From a checkpoint of a small CTC audio transcriber.
Model: activation silu, moe soft, layers 6.
Training: 15200 steps, batches of 256.
Data: trained on two synthetic voices taking turns or overlapping, over music, noise or silence, 26041 training examples, 149.4 epochs.
Rows from block 2, named by matrix and row number. Rows with one number belong to one attention dimension. Each number is 500 + 50 x the weight over the matrix's rms, rounded and kept within 0 to 999. All counts start at 0. Numbers have three digits each.
# v: attention value (model.blocks.2.attn.v.weight, 384x384), inputs 256-383
# proj: attention output (model.blocks.2.attn.proj.weight, 384x384, transposed), outputs 256-383
v.291:415492502580500498505484498480479546493539499510605533495500502485484520520526484500440499498564502568511514470513431518492500530584452526471504345470492502506502596511497538482562499526408600470555521513453488495493497612482524497509516489513496552535484522517498503506484499482501519499471446491357512482502558534498523483495519513520453438493559499599501533496498503498646509487441
proj.291:527533506535546509501446505539500371541492500509527499464498434493481385519495512493501499501503504514413508496508625508460501494430514508491391513493514508499429416485477487501486496501374353501470497501510503512503478502535487486505385486503509499485494485509497506508523448503492401469496489510590487555481468385498489496434499500502489500534479500492504421467562481503485534374494
v.292:478481496414491516437476486563512500417472495494514491519464508500494520552534478356502581514467506644511524419594487507447499512555502512492502471520495361490499563613493516501498506490363500490500510556505495368547597533501529503505439508501493547502600383496484495492473451451500474493383445495509472494564502526436468438518530510373500370492502533494503623494515478514500523496499
proj.292:546630451512511442509573502514479504502301473641401492506519439455437524497451516604555465494616513442512509629506497513506481555438483517487538465468498473509495461510511511479511503371504423521514489449475431499496481510445484503527561493472545457570473527424503525482451482510511512531517511517507536502485406485529601632573538507543497536505514538496492456496483497441535481493497
v.293:499483496505496620466499485505462437492409636497516371513644495475491449494424483584416573414507482514518459509581577512467501463505480499509496501526466517511329583508497497500463491503518501518454531543614508512435559514592499499455433511511487561478516464481501353577501486499558418510551508490502425483506491489502488523494504488518501497504513494491499496500464397514485493521510
proj.293:553533499502542497423437562498463470510496466519508610441495508490502553478535534534603508501486492553526487548489524480549609551415590493473502510474573497472503495502488503399503512499406467452502499428406499628485510458504492488539620602584566498478519455465503501492499499541506533504525497526390562519493469466501487467557505517502487496482553497510459511525743484481504435498442
v.294:522484493507500512539499495526684498750474488498544493493490508527511483501510496494497550537502469502473541499505499491640526414491609500502454514497484468504527495446499486504466486524496393501561500458506511645507501470527505499523507525452503419501604499511499523541509475510542497495488501494485315495472503481508497551509320457499493510499490495500499507507498500568467482551501
proj.294:524495524478490482493471631514499545377496502416531518525483536498501502506486490520514389486507488493337485505496457483463656505539499447451489448578502481490526491508507503501541558547557522497495492492498396502488481496518499402500471509539495454575382506496505503506589490549431566497519389489493569498495511511496457491525567527458510611446518524521531503509500514506544502498366
v.295:500495501436498499492507503401476525591501734502495410513560501505525516484497561445494549532526512541593556508498640491550484500409575473504592503631467437518489501553563505501502501495506501496467499518533491543416342493528499499507517531503497472503570436355502609447501487521580462485513499526507555598505296481476504470550494499514498494420499402499499498498519259527490386382536
proj.295:522498509510507498480539485549593529534507359409505500506512504500490406542503523561541388379504496520413449466436508523504512559506496497505495536359501510498540479466518497499423521473478438486518476480484461484495575488589530499509472501476496522539504513462508507482501558459488580531486354543458638500499693505598502493505496603491548502535594867505531531527502512493508609489424
v.296:462493497486505497503408493544417444526497605513463498469568513491499488539533460791504496462556453599538499469507478499464500494476432509533496478491498407546498515518439528487540501495604596501483521481408484367544491523460478467501601501430509498496475508509536425485499485503521361575497307544449508506506497687497501488486409733515543521455504482494429462504532624501525505479506
proj.296:477590491728500448594600475490494601526468538499502495534490460490518495506504520454500509593419669477548402501403718567498489510460501546504468498479503498494503474494505537410498517447453363458513467507500536496597511458527518537493593478539500499453529495522507496449508504496502524495496651500500473546495494298493487522500509470536483433599474503527504477482484494458361502529595
v.297:499383504485504499440408497459562488468502433500441485550495500494505490316454502496519485558487500500408502433499474504497487525544512503542502515505498456508462508517473504520498621516501509507498501495388500485475494473510508509470503504499494486508500491522473564508494458477498495494483524578556492408504499481500502454544544514594493454489526499502484554488464495492511508543487
proj.297:498617489494491558607523465555499457478440582468495496522553496484493529561517510507501501330501500521498459556512505490541573498507449540536561461498498509589487504596553499472500453504506501487499476474578493499531501504485504473455525500488480470470466655469502407491502501486495489444554503504588555593466443457609489484514566444473504500505475499513496539499488429487425394404496
v.298:507527498438486325435492501504607553525516502482501499501477486473503532493536508511521510506518526463502509491502380505534519573505573512495544505518382513499455498503497534330508568473496502482511499480512483501454486372489502499542505469499524481555507508503270479492501634470498576521480500501510496451496506509484483486310562484506495522485578502488397492518486511515533496423504
proj.298:479477489503478634586497415480471494488475409493488519528515490537452471505366507418494507473494473501503510500602488526453539497508491414624487438512463309501529509472550459501507443520499510517535512584580532396524494522480496492471465412564480471382499516631736501595519442554498411495509500506572496498461458483509428510672509455430497431514514447513578500531476509483503488489500
v.299:517497511569472497497494476415468500490524406513479470395494495502549501457523494491555430510489493707533565495484507458456491582548505527552485508510496489487493502498479520472500510495505456496467509489493501503510666508500470506505501493485493526506487491500494495464499489471617471499487486551520508491501484492488496517507490504500490517503443486479498497494491499582498503498531
proj.299:382488466489587487577502501499525499513524547500500495543529498488434478500479510499501481495489569480501498487440452504546514494431495504493500467488495473472505493526513507501460510495534447473520497533553511486479482500494525532513503444499506490494499501499499519496523529506476500505546505543486499520490523498516498500496493498522520448501512608501461498462488499460507423501474
v.300:387371507493497500500489532489495546496516473606501501504467541494505528549469501342513538484588520510565526446476412498500504501550502526496534488366512498485534724503503600381512510488496533536564488599471492412481476641497503502510511488500496528466501489503588498395416507463431523581433498543489514497518479544440508493500496519488516460497493503565523492533499384415516505520312
proj.300:520521531495490472499472441514555487498507488317582499496498420584459323432501395515497500487502462502417484508502516554509466463543502492434493504504475496531502122501551495668500471504494376429438486455305389502500505457506528479501411490439493333505505559502462506589493422586489505503596488390549529501483574548453507489501520522499508509496436541500496498493515507486504497399493
v.301:497494500508488486450487453499514493380503492540501500517354500502442505352499500473553459596455496633531552498584517488507513508509500500472308483502512498496496479505505516558525506500509493488494502501487480485506510588488463503496441496499502520499492502499468500515491423347490496491581510491485487498494504495500517504514548513544399509525496476501499477395502469518498522456514
proj.301:489501361441523502499640571500504475541501499505497499502604472496499498648492536517446499463500504419564511543498487489494569502497482500572520453562499658506486520478345503283361509418451518690508499504606563520498510496480482501508499493502492512506482464496570447512500543490504513493404496504420501503499504458504497500504493520508537458490498478385500499508495508513505464462506
v.302:457496481538501499508519476476527500539499421493558515600461596501336548531483499516498497548540493505476525455489455500460502480498515486478441419355543487397489459613487487515606484523526355499484514506504515546502516458654501501450499506510495550499509501497445497515504487434345466650501531394505492465493515432495577631538491466500498490428520501476499517546510508580500538510501
proj.302:521502403465491489492511509486454529502508544512453482499537503522497483437514611494502511477501486388457471536509633484532568508593504484499602476505572564564417506506491490516399507389464541504521464509563510487547492627422478460500476514505492503484430500522466508485497488569517493489447490486524503541501538448477374500501500623376514503523501503435499396497514497591491510486512
v.303:520567498605448498502514490502492491523478388492509503527471530501469512500492498511498513477486487515487341510500506501492413481486492574500472528385413497496496465497508503514490430462582458494460510447555515535578427481505477495497499508498480543509500514356498510497604494515481468520496459448515472494505551496589497500540768492493476518570497584449454508504489575528504505482540
proj.303:500497466495516504499506586358498507499414602505323499531499446499517540510506709492497500516484557417516555501506500500494502518498495349530501508492675527487434589560447526497503573395443613550512547594568560498501622498484484499500506497503499555445499358501580497499513511260508518474474575645450471526500449490493509483501475495500501498523504339495503496498500500511471501519504
v.304:350497508502467497472472503488501503472497505506516484329492341490447516508498508416504459558559506494501507512507493507515503645506519532503464492503512501497510501488510529375526505484554534516553494505449463502504500611488473502506495491495559525482496478613522500484495504484490585487464405510568508514522434491457598492498612607685503456503511485490505347607433416490497538500492
proj.304:606503506523478499516505464510538474613613504502503501664512495503489451504431511499469505466433511487488501485468483531397457318457398462470459514501485481591507529507503497503511483523498333498423484485459480522450550430502499502505464457485380528502492499507511500536505496486609533539492494498392485457557547507537504496512497499495491493464482502367500535489503500500563408505497
v.305:482501499492499489501506499525506476616413546313541264501507604501498542697469488453478459464502545492501420503495440527494498454391507473500499499488501504512545427458540501544447447443511546492421551619674515616494397488442423556507499451482562510444493479585520500549502500495477501556501376506511502490518478503472506504491499525501494503499498495494461487500525454377507530550514
proj.305:546380517533511465409493504499442598483511456489365572526452498504490495388522493507546492449504494505401462496493527552494595624624500462496498497421523528413471516569489526603499547544472479541505499308479508502498530479501512450498551574493483458557506382459493514504508458439504641474407496507393473511334501566475523445567553503503482518550537502494548512455529524548492466515402
v.306:516574506558493502505483538505492499501519503464517511527496502497636530479453513482675429654456531503491491326481497674500492724504379447488492506425489500505415481495501424536538545465471523495244415509533506612479500477504509500474490643498588539500496504499262534570495394492511518495499509518499502505501495484594499380671537497523378496521503499489466519450504510486501550481498
proj.306:444384496499509525506586468408481539458490478502482541424599394564485440572666511489500504461498534505499503619522509466414491484579505500559520411496493578495497442624466490514468488513506446514508508514603668473459477516457499602494509503471510499442503502507540487542499480488502512460523527593624569514500408497496555498464511477507575505510620502481492546515520421499500460452505
v.307:595503432434494420649514500496493416556435515463498504352582520573523464482594534470497505543495491514525500504455511521557491471515515486294495535524486502533510376391505496498522484464497562509503480448496511585496380490504460622503540551509531605508500521430517505497635468530524431504499495481416498546506496512504458496499495501645492515492495472468494499500492512531505568476520
proj.307:467451674547582477501503505508453506506514502504506483498486493599468496560501500503417502484500519499488514447484508517375561514483489480542498533489502521448495494540477497505529528512504495495553571612555547479498595558571496552500426591499493504503491482534537491504500576450481533440499497747472496490517510513487520492503465526449614515603500527494510517508490497503443483558494
v.308:503480485406490487497475510472475482471497500497510547549502670520508512491440494412495549640495497508497519479493498539486514548506322502477480521529577544422462297493496486505457462489559509505481493606503504497445539489500502498651575506489503508487474499352371500495497485403496489500477511537433531508494503636474510472474471444571497380607502502526495684498510511479440492462597
proj.308:508495497520665498676502534490494660368501485573467513426501401523489400524592562518489524434356613492577492538519469499488522494528501497509557471498478491496495435535503506538475491499487500495579492446509670496537497566415495662470501486497506493527574536702509497507502470533450491350661502618537498403498491517503511479492507527520519505505608503489484488616563478657499494499491
v.309:540578514534485481454545500477382496534516481500511499506515511495496474402477573507501401489500494437510437552437531492488483480467510492489469552501497495503422530467515506491472495473562547502507498495594493508385502556498503535291463491506409504511457511500454577486483504500464463504558366402512488462620494490590494526549589526510467459496440526496452566498494462388613568500508
proj.309:410298503418611525492497492385539419537489506498430507497473447502463544517499492385490532499399485484513676501498501500501515500498501434631481562499516606500365566499493511460511436443306503552495511563545491522484606393497431358517457508492464505493504479485521489588500545396688544564308602571428488505486503501499499477543430486430582493493723341463457505483503510660345493488498
v.310:507494504505497476496501453460525508499502497518498425529502495507461498497652513503505464472519481469484572530515536507571519739494523499630520503518446496595512493501516499475498509537582484501441512457524495497513509515496584540514388497503491417552482503512504491490589550477539484524523584502515453500444499579448492464501543504499535510501500491502534405530394486521503481468537
proj.310:547470499496486498497559498646509496551516491548494491521437483524488493466477443521522560570516504501579497488502409539476486445489571487343458497453489422500528503497499430428526497491491502513600507545495445484462502494475479499514546483498588569492504484498506513524496512575503512495493470502412482505523495550552490582391448437544427512509499502499489474487598515417501503505541
v.311:546498490513503492509490496494497510555482516505519659497503454505508491508506505498506510472488496518510494498484509504510500501626449465512471476481543503509493498495488482488501454497470499500457572514494515467516477500497446503507498510500496507541501523501495489506499359502538491502569497490505538520507499501519451522429461442508510524507527551354483372463498633529501510456507
proj.311:381381516516514503440497503503435514454450502495520498502529491539463503500515499506488505498515506595471522395506501500493515488500488525495581520489495519487501413445500487493517519515513488486540504500514567514540503509645562510500498504488532519508493493501526510500505497516469519501482487541415480498519498507445496500529509532501504516524499500539530550509508463434494543515501
v.312:495510500412507500507504498524465465366575501506485497488515456509541481323509560561532424582507533414497491490507489512382642501502497275409360519500619500458486500491487498514618507502496453606493443523410527476499484501530502588485507553503503497531510520496530505519413483504539512467553513500498505507506532501502498480505506507444499471498516494476467576507508529476516539494509
proj.312:472494496500487526504492481527542520504509504490479501485478570526591497516595490418502533496450509560536424506491582484547510535572633526656573421513502623598502495539575416435502559511532501520499492496573536499508534508462532486421528510502492500409427477518496477505502454583426473510510496464515488498511517486503491505479506479483533500500508493554542499485539465525463402466503
v.313:502502517477499502504496500423491505496551499524476666510517514501559488592517516562506458493500502517586523514499509532689494532491558535503496506507459336525507491483501514493537494509505548500501502494497470515499537478506542485503400584503476499507505517514500496499497503512506495693511501489485454501484486397476464496527522617532500480497468466499511744471507534501538499489499
proj.313:466501509507504448585486440474474473527469481497510430411503469524320415522470485493474499492472489499501498497494504565491470452453500506476511502500509489499505447506494492490474388475511422466500383520520577502381499472657470572564514521503502500463505513530486503528485536504500471456499472541500541504497456505458491495507435467471500507528447553445497425501500493500488499475499
v.314:502471639487509517353493502487500501557517487524510491537494499498497334485516527513503480482504499502498500539718440505512483558579496543501494519411492504510510558527502467501505483492495487500628597618448493471495500570497455507493483505501503602498500466497500537485516502225512496499493503524505345501500493454486549550509563505590508484529473509464468500501458645499523562351516
proj.314:521549478511496469495501474475500499502470543502511508470480559547461561502445520502496554512504502528482506479387512480488514490493510494413510510500604502445455505473538563496497514522362501515399426490520496500454510489495498497538519508488471517419459494503361493574500521706498506486528489501399557484487465483503455494494527501488492500508488469554497469485521416494499483527440
v.315:507499358439501499501503467507513498486384578494458506502514487496443476451497495726391497499511498603496494480509518453476473481511494493505500503520508570515457474526487517384447497510381494481443506508502514481498473508545526500504509501505504493597560460480496502483498454504792495498539494583477525498503500534490511489442347491509533508500550492501499512498507554494445396498443
proj.315:500496548628522499623496522507504519487441502471517490509529499504629488507515512510572496502526501516482489491482501577518541589505485532549510422491498381505468500454518478655537537507530500535689439514493508452637499513483538496496540490504501370507532573509544498403509498496369503341415434475633507572454488422513505507522523491534454487502504498529492517552498489489512521501445
v.316:493467506489492399303485500501490405514547638555500472406453504495494544604500496503506457472515535502639543439500502441536628443504411500490509463534557525479479483535481497512503557516559516490235496542507423428543496462441477459514505439501559424468496493501472480492459555497511362489471507557496576501491427606475532469476491505349500489499509503504504403426607458505506501456535
proj.316:486502495480502512666558413499498664555474449495469522498577460501496501486494501519442517493467510480561393547509574505501356670484500497507531505504318523526512429449643507427398442412484458511491510441493516513536494483470523504501505480470492557584532502493662508489505503508502605524508497494427511533496496503482487528632532508506530508497507530500490532499499505358517519436498
v.317:446517494788555502522486493597558654503488491511556513495691512556501483503499501374479500580489498501426421464496428616485493429560472588519500475541446500525501501515473500495516533526526525506506376476493566484534502527519513522498497540501549541520497504497541505528502442575433475504468489477472449516505531506513519500639493506498499515477544511498571511461500499498473499493503
proj.317:619491527499535412501494512490491503478399553513384534490493441459500519552532497499504464487519507507500534549609520477489501470509459511473487504489499506488503494511501501501510468497503472454409504491498499480502477490582506506500506515502496492492484496524500495481494489501529501472506503545515496515520434579490510511474520497503550511492497502506512674573496404503494501494502
v.318:503500472525500503645502500414471495523509485501498500488458519495508511624501476520497498498462490481507508507443203499452512500501504548491489503490562529437500488514480488513499496499497442435470522481519560534522491506440519489500490475499384499511503525522505502352517526423404499498502535503499482499500522558496519500525596456465566514491508542516466507512500706410500518502484
proj.318:482584523467514494499471547501488564433496511494488374499454474458573526401507485474504481676474485490499525517540500491600455500594662485511532384510458420523491503477498501501574500487534567548466546575494499495506458502479500524510739524527576490487505499519393511562546445501521529497464516432493435425494476403436463490480503438496472506513494339491505485460495444503464492500555
v.319:498505446546501506481500471399494497517411491453540576489495511500441533519470494450499601504490502520462502501465493507430504563505481511374557502600505499495502504500547501495401421502498505623346483525511501502518570501502500498332493581512470560454641504498506515611506489494484528489504669492501450510509502482508492491598498489475501487572676509499498494510457504500491512552479
proj.319:535313476495503444518489517497414503434550478502523513327537526507548491498514528500509442482536503474490512518509504469568503533469489500540499507493522460479493494543369501515486501500511497457506565523500628489498446527497502500552473503490572519497494498515500499437520509483494502599480401509540523498520493587667500473276493549495501486498506572484465509522595496555490503498495
v.320:502662475535490319541608490494488500759516584476504552489356497488507561623480500499506469427547530472490504439489497498493617393509431502471511485569479469322498487617478489489522427427506501539504491512497490548498496473471458521489742511505458515470516502503536491434511437509194504495499494461460504453501530499493555538519509470515508483507442508673539515498497528522493578449440
proj.320:501455497505497509499362478497514507443518502537509535490519415549473385469460490679516559470515437474546382548487486490494508496426515581539520408484433492330507438388492499495513474698545444531554515501508505503507511503468548525512436481494531495472489438511428521546395490496544481475472519536531500511497511610496500502597513489505451508510600506286555387500404508552424544499551
v.321:476457501318500557444504487405477493459480510468497435510550503495520482364566503561602540498425479636513556516502595557526497501516539470500494495502505410627496461512445414540510595499457537551494509573507561342378598593474486465479585539496549494458497479504517519538375496548530461543512493525508547527515503490533502369505460547496488479503542476499487523494485340646523503585304
proj.321:483463526506524430498550517501502498471510500740495484469488470508489519484470544518490505489548532551486395464589505518399485575487437484500448662490557633625500488627533537499547488476506490470497495435459440481520367494500494639500489460479511479509502498493499484475498580526513536505507427579476500471491497548490509498496507440487510506417513362519370426476513562364510491486620
v.322:536484505496551548507531499477497651494508556490498537653579489534531496480394499459517489460592505574504502509446500495491527499504475481544493507409516525542507310503502485509510448465528680484472502472523444511462500442526598539536500520503486552502455452527499513506498502563503495507572523500500590457504504494528509411597553495600504511499481735534510558507502401641478407548483
proj.322:478494650524499563523576545557506499541505530427505491515485511473411499526508498723515561408500534532501502435505310622495499503504499582497509501481458494585556633484488492503497487504508487555502400484564536516498367499531431508531476499490506499501503501511473548498520376361503501512500493506508494478493492499500500487491377514488452565561512497480507438478501488473517500500491
v.323:507501499521505692471503506466457490505480498490583496665451586385626503508554489495524421465508557521501498516513479554450402538494478504451441541535500428495530414493476499500497494515499601480501498499493494587511487477486449529501500479504542503455497510584519442498501503504482510492498505501471403477476500381489476497503552457502506479512477505503472506472515560509496505523498
proj.323:524500533480474352656487476493495498468516485557499493471545431544372492470476483504504502501525498408507400481509488479520457479398510552489424508583552545503469505501580512592503438507481465483453559490500508372513491572584533457502506524492538508498517508506534499448495411505507499520507501543505645470521503584503547513525512504508443515504500389498507490470511408498504540488416
v.324:484517498445495414503513489561528499497506501471478500482546494452509525518485507579493524526510507488532513493530528555588499545479435464499512610434429493543431517566500367497492469500484507468342491570495431467498480493459486521494579542507530471503508504438548500499551521508612492520339526585502501502498487564566580503497528562449491487487502482505494501535499507449500498448500
proj.324:577501475636469517500487536499485417515451451492539526540502501382483515516501495535518502486524508509406488508497493490522476490500505556517463518514512498474518496509500494502474493589497500460536469473501506498583490501548592406463483500495451640529510496450505502500502487493426452462500487501541516501502491496555501503615379486530504450494502498510497531443505584593501489415470
v.325:503532507498500480591526496504507493489501496476401502487506469512501482511447501332490500499521492490465502476511360450571492536489436500490527522463499476494721507517512399517606556500507506495521515507519406602547425459500506416513493519484498540491467499637492500498496521511501537433618501448486495495494486532491595443503526438577511485438476514524487495486504503442488499487460
proj.325:524504458465494558510479549486511605496485508476554528496496520427513519477518507525608382473440491522565487515529482504433596443444587498554512501506489493529317499461539492500459359472496481599357442503505456496497507442506556571557439418497496466602505522433507521520505391501497494607466563502545517508485469488498435487512518543501508509498516496494572501549502460482504418501497
v.326:521500518471505515525501524499510513440489469468500502563540451523515488388580496500516481489483556513471521514475410471572505625531498502491581514546508495550502503478463505496503474368527462405503463497514542498491497494496492479506496495487480502494425489467472506495530509480540500443488513492500450554498510495496449506500455499584522514468456495445481533593489515531492498495514
proj.326:519487494521503488408552483438488491500515615489569488504420537498479529502524476397510486484490526568494506429508507507485622430490556495563512566494518482503497500487421522499500498471566508556502433493391500509579514547392512479602481634461656484646465514655527472471524496521419498510579503495479495428523544488500503547487555486509407658538505459495520505392492533450485492538479
v.327:473513506501501494562502531463514453376497518458474586490520508476501533507579495523487557497546566511450496532505500457516481467501585507495506471497572510483498548499439456518504474489719498421504501489475481485570443419563424625509497478511540534506499469501540498508610499511506480308515557518496464496500486542521535435512481497462503506507499487504495487496501534493472489500342
proj.327:507506501511384500470650498516457513513490508497512446490489503491483488496506496476476401518361502478531500483489519525546492507484506501500486594478479492495528498573518568508531411465498577450478501497510500520500613502495451460533496529430490493495482501474552499455496500589471494505479504496463499411485631472570554523477484486494557506477455614498486527518443480516479574549517
v.328:503473494537504494500489495541443408526505437480464529478515635501493542520471382531458588546493518513499562496501428510486505489501467525496518493355528503409492532504401423489535499472541508501516483501489475384509509621500615498500508492499483527651487501505452502542504505579475498516485636501493362463495524563511512291500508499500510499494477498494518573517462500384498527507499
proj.328:413499500501499520492486497523492503502502504538500495489457476592477525475508511495488436480504499501507510492408652461470522502500503471505501504494498450502499499491501502477506610490493513525468500501457490568457516470399451501503505499504500486471475489492502518497502365548534575501497500480499505478503489469494496524499497512495456503499495517499523476430440443503501490366595
v.329:490500507429503495715593492468451502647513540535451512433493502503554697518562485539458637498467410515417481430509505496528423524527496522503514533584460494527483516472608521496484431498490498498539521468500489556531459356482519506496503517499503486502535497444500493497480487509659500505501582482485374553505518548592506509499496380501506499510495475501530491494376518538493505368513
proj.329:567499446507472457336357498492480499557497501423500502578536395464640446645546495487445501575403481555365401555527556515503507506538471516508558479453486467373492489481425542556502547483489498511556504502464497503516598538527490493527505490513530569428573493501513500500502527509454498442470537489536499535497518497462612499487537519554500454505490518402487497564527547522500636535505
v.330:491498513484500525501472496486569506503484496513525436544499520476433502502502497520543589519430497504486499495502460536494510499549510505499530506530476507458502457489497501501494515598498504411486489518476502514485555592508502506407461534500621478498502502476456507500459531508511500530487510536499537511499498503425497453485505493505497428459567497440487520501503425501498503501497
proj.330:492489528466512497553493492512394499447509503505461502442383512479476503498442495484506518507547485466501491509498571496481558499511477414494482436514567510535465495515493481499517500495500498527508506503499498492500506485507521517471495497503510433484474503558507436491578527451499628488499520486462495540496514510509539500537483580499497583513479514510509500447477508499497493337528
v.331:500487495549500446363462495495473472525506470486504550504390518514545521529496479548499503503450488486623510498599501342507519489502515483496406537500443485250575491509479550500527468504618504482564500411501487508582514511537504500510438457493485551479499523505540463505500488492465506492708499493458304497489489471453361629498496490506517547505475484474498498496495531465484501487539
proj.331:501377540507501448505504501488471461429505453489478529491523474542499568450472498449502491485586490496502498493499338494482515482407500500501574504500489508510499496480501499504512509488501464569456510461516497522490504499485576505412442596533421344442502495538409479510481515502515527496401467495508491526507514595482482437512533503431484542479527496511500395523501492500482477493587
v.332:503560507527509499501458492529535534476601516515519363451533489504523359463499522484504501459532496360483524501502474390534536425457505482521487514571492521493497520572522466624491502578541502442495514488562487474504496462456475490531472494498558560480507474700501508523607576522307461432527507471497488505555501470494500500505570502503507510512419489402505431481484502537506477489528
proj.332:427346480498462492481572498436484511512398535499581585496473500490508624481522532423534410486505524525602498393501492504473454386584537485499520541390415546529499539484504501439506483406524434530509461444395496502582509433540504558496484433499405500566501497501593501501492515433501488569500487506373519502419515479487320516477502538498535574508516504575523503618508495476497412496494
v.333:535504485401499484503547496514487501548511447459541461420528377539498559493516507444499474566502500463506503525367499552653498503511634514493477494601556572500505475502501621503516499480506506513533502560492496498485499504570502529503515500475455502576451555505467504458417508472533504541439499491493514552509642542499472525485467477482497546502535500592499495514519420503502499502472
proj.333:500503527537518500478513498612498455652531531551477497508492533543525466488489522518511516505483486529471499480493472521446526584506511438500561499394413431533426518491512440499501567496538482499537429493554539523498503440450499548494506549509519487467508519558482499617541500524402488482551546544519613490484516377514503519467500451550499523521498502436497481432407610517469486519533
v.334:514498503479531494511507493515511588676473553492506515504533570533490370491413543504512506466515479504497508494521500495642524575496500494508576486436547495505487502596501481450494500537503609500488472550567496497480441483497500596510509555505530482474544486427489417532520506568526483609592637588494579527498501500513578500744450486514509460500494479430528500566478488521506408534505
proj.334:483498549516510570441589490551406509500546482529506510463451428481499607489509521404499662405485485583536485493496532497444461414599491464507523581500480497514576425387495510638496508510502434560515573487498520484454571500491481489419420483566563508485380537566487500463494502538380497431457413417356547496498490525502495530471499457528502497501451500507504496473518500559519670377477
v.335:535494445516503490504518503511468487522531499384473588502476515538504523516513476545493433509316540484526481489521509521502518536485443509510401489471482479402519481510491496450488440482499497488521483517555476500558542498664500503392432594509449507490507506505497498490500433490487604492484537500498479507487521503489427622481619499494522491517500497599492535502512565481486515448490
proj.335:531504503506493505607491503490485477549462458504499500507543342508538443501442492500510554463528466487384580564481470501505515504542507521509508482527491485464496505490503526537491492487539470511507503502525570524439468472455487497504554416484569497485501500490497492538508409509504484455508532479504426471525506490530455498532507500514474516503486491523546492463493502524407485422501
v.336:507496471522487479505500517493499488480608508416347502499519467495481561484619503485502486502506529349486559478501512430485527448501481448500516499512497518500492574489497543492543487498496486501541489575494505392499507457483474484493503503512502537430498489504528500344543490503477462482576483458491595507499501512539488542483522517505419550546440494493510501491446506589497528481499
proj.336:512468381497491502459498516457523540483479503496540461519506528506501483500491485604498500529500519530473495531545504494482510613490501539521523507482432525500467492561473500500484499484518498500467512428446501535548453494500471491531501408484487511611508475496515497542507478485520499486507497501512486487685507497496516462431516429501500503491500498508570492516505519495468493600501
v.337:451500478441496513501422499617466489520489469503528474500508466512526400498499499406449483491638503482496535497392507502520485504398482490457470494373508579408510481500491520503501306579457426528526513493507500532501469502503690483499439483495507497532456518518482480501498500509488555545512496470504514457515553479508478454503451499464501545508468560538501504501544474502504389534696
proj.337:507508493517514510488397590532588478515438493512578501491489540548503504519589515493514497502457529526556394551516401494367500504515503411490518512504439500505508559472423439454441504503509513484449490417501513473503498403491447479504515521494467506532543542566516527530490453491497515509511495496446511506502422434512421604468531506477501447516508504479496509488520505494520470481455
v.338:500499516430492503503529486495495442508504512498489493500583455435497501503500503523503480496496487508504516501526527502588518487504506497394539515572498496514428499545489492483496497500406487546467515603501502497455470503490487585508568554507521506527514490498503505500495491492559482533534476458500447503467494510519529423565513473527494385500517502491511499497495500503497513466498
proj.338:522502443497505510501500498513480475512491490586519576428512562499505389529487498509507497495518482536497397481492493559504492499493501507516469481451489514473498485500493514532592491532511480368521514498495489506492520484510521516461577489501494508466569501467498489496495501505437494494491468468494548480534535498509507532516524490401506450484463510499523493460526526521487485482472
v.339:473480500504558493501511499511526532492597377639501491499547513508395405408478531502457502496566496579533507449541524529502601493495499499500496493498512504521461494503475489492498491515464490507494577462506505396493458484435501507514518596500500460504518441496503507568597506493614496518486584507503499498503507493506508497510388504492462523597500506446498377512501503538516493498515
proj.339:481519503500500509482500504527498467625388467497502499489498506501601505504533507441503499494485518497490501504432514488506321504511502462442500502487498449458526509501489496493511584528508520477543499500474494532498653493498500486501562526574559578486512499492546506494500531512457488511496479500461496471493497497499460540501482489502523473524475524623500533485500492534520506503429
v.340:576462532526498514491566395503530529482485355520514520602513511506461445319469503494489639496624493636500493514512418528500569539499504494491544406302570498613477485398514507535449496495417500629429525465500507502504511479499508483514513489552503460509534597534512494513502442506532492487503541505499552495500520310510511487505579509504490495517500504507485451485519500511506445504501
proj.340:462527502482523492540504518521474498540399500541495443478499494535512520513491494489509425505528527445522641498465494500495480542473409504502464592662590503489627508588479501455475561506503547464529471454464501497477502509516513454520498545504514579499504443505497480426525503482452524557500393503519366452471436658503502499511491413490504499497497437501421497361501427477550509522487
v.341:499450497498501518512531477584490513549493500515516479506592528613491503513492492468379555469497432581407496493498504516480498509479517516541338490509501448612591179505534649523512518462520496531498511473496501491509500463490449499550511493505495531507490496509583347513496495575488615503503502416490542550494507507562493504500483495432458502513481544501578464535578498776475479500497
proj.341:493516622511425425479478503350499469487429385672509494514524503501501363566514498493491510522400458517728340598499496526490408500517480501480532518498516513521572559500438469568498502465478497487557543541542575404497520465460508481500595490427601502501615503631477499444529585498481446660543508501491509434517469491405509512450508495511501495508511507356427494561526500512508524605406
v.342:493500585501481496510497500424504346543466474478507497462473503501529559519500530486477505504590502498479585488499409415518515493532486510384528523588509486491527534498472527453639490506604483500503499398534350661554469388537487540550507500499511517263561506525532501497501497515482509495572478473373436467486473489473563484529480489496499487506411622502539514498512527492486498497444
proj.342:514479445502447540545475520520474573512505488531578545515509529383375374495494497518585440570354449497604437529567522533541549376403521550523497493441484486500493502488434509517470324485464513503391501488436502478505601515492502416525508578514492529480500500505500484504489489436492493472524445445515539510503507627516414418504590506454508458448571548470500486544484497503476499588491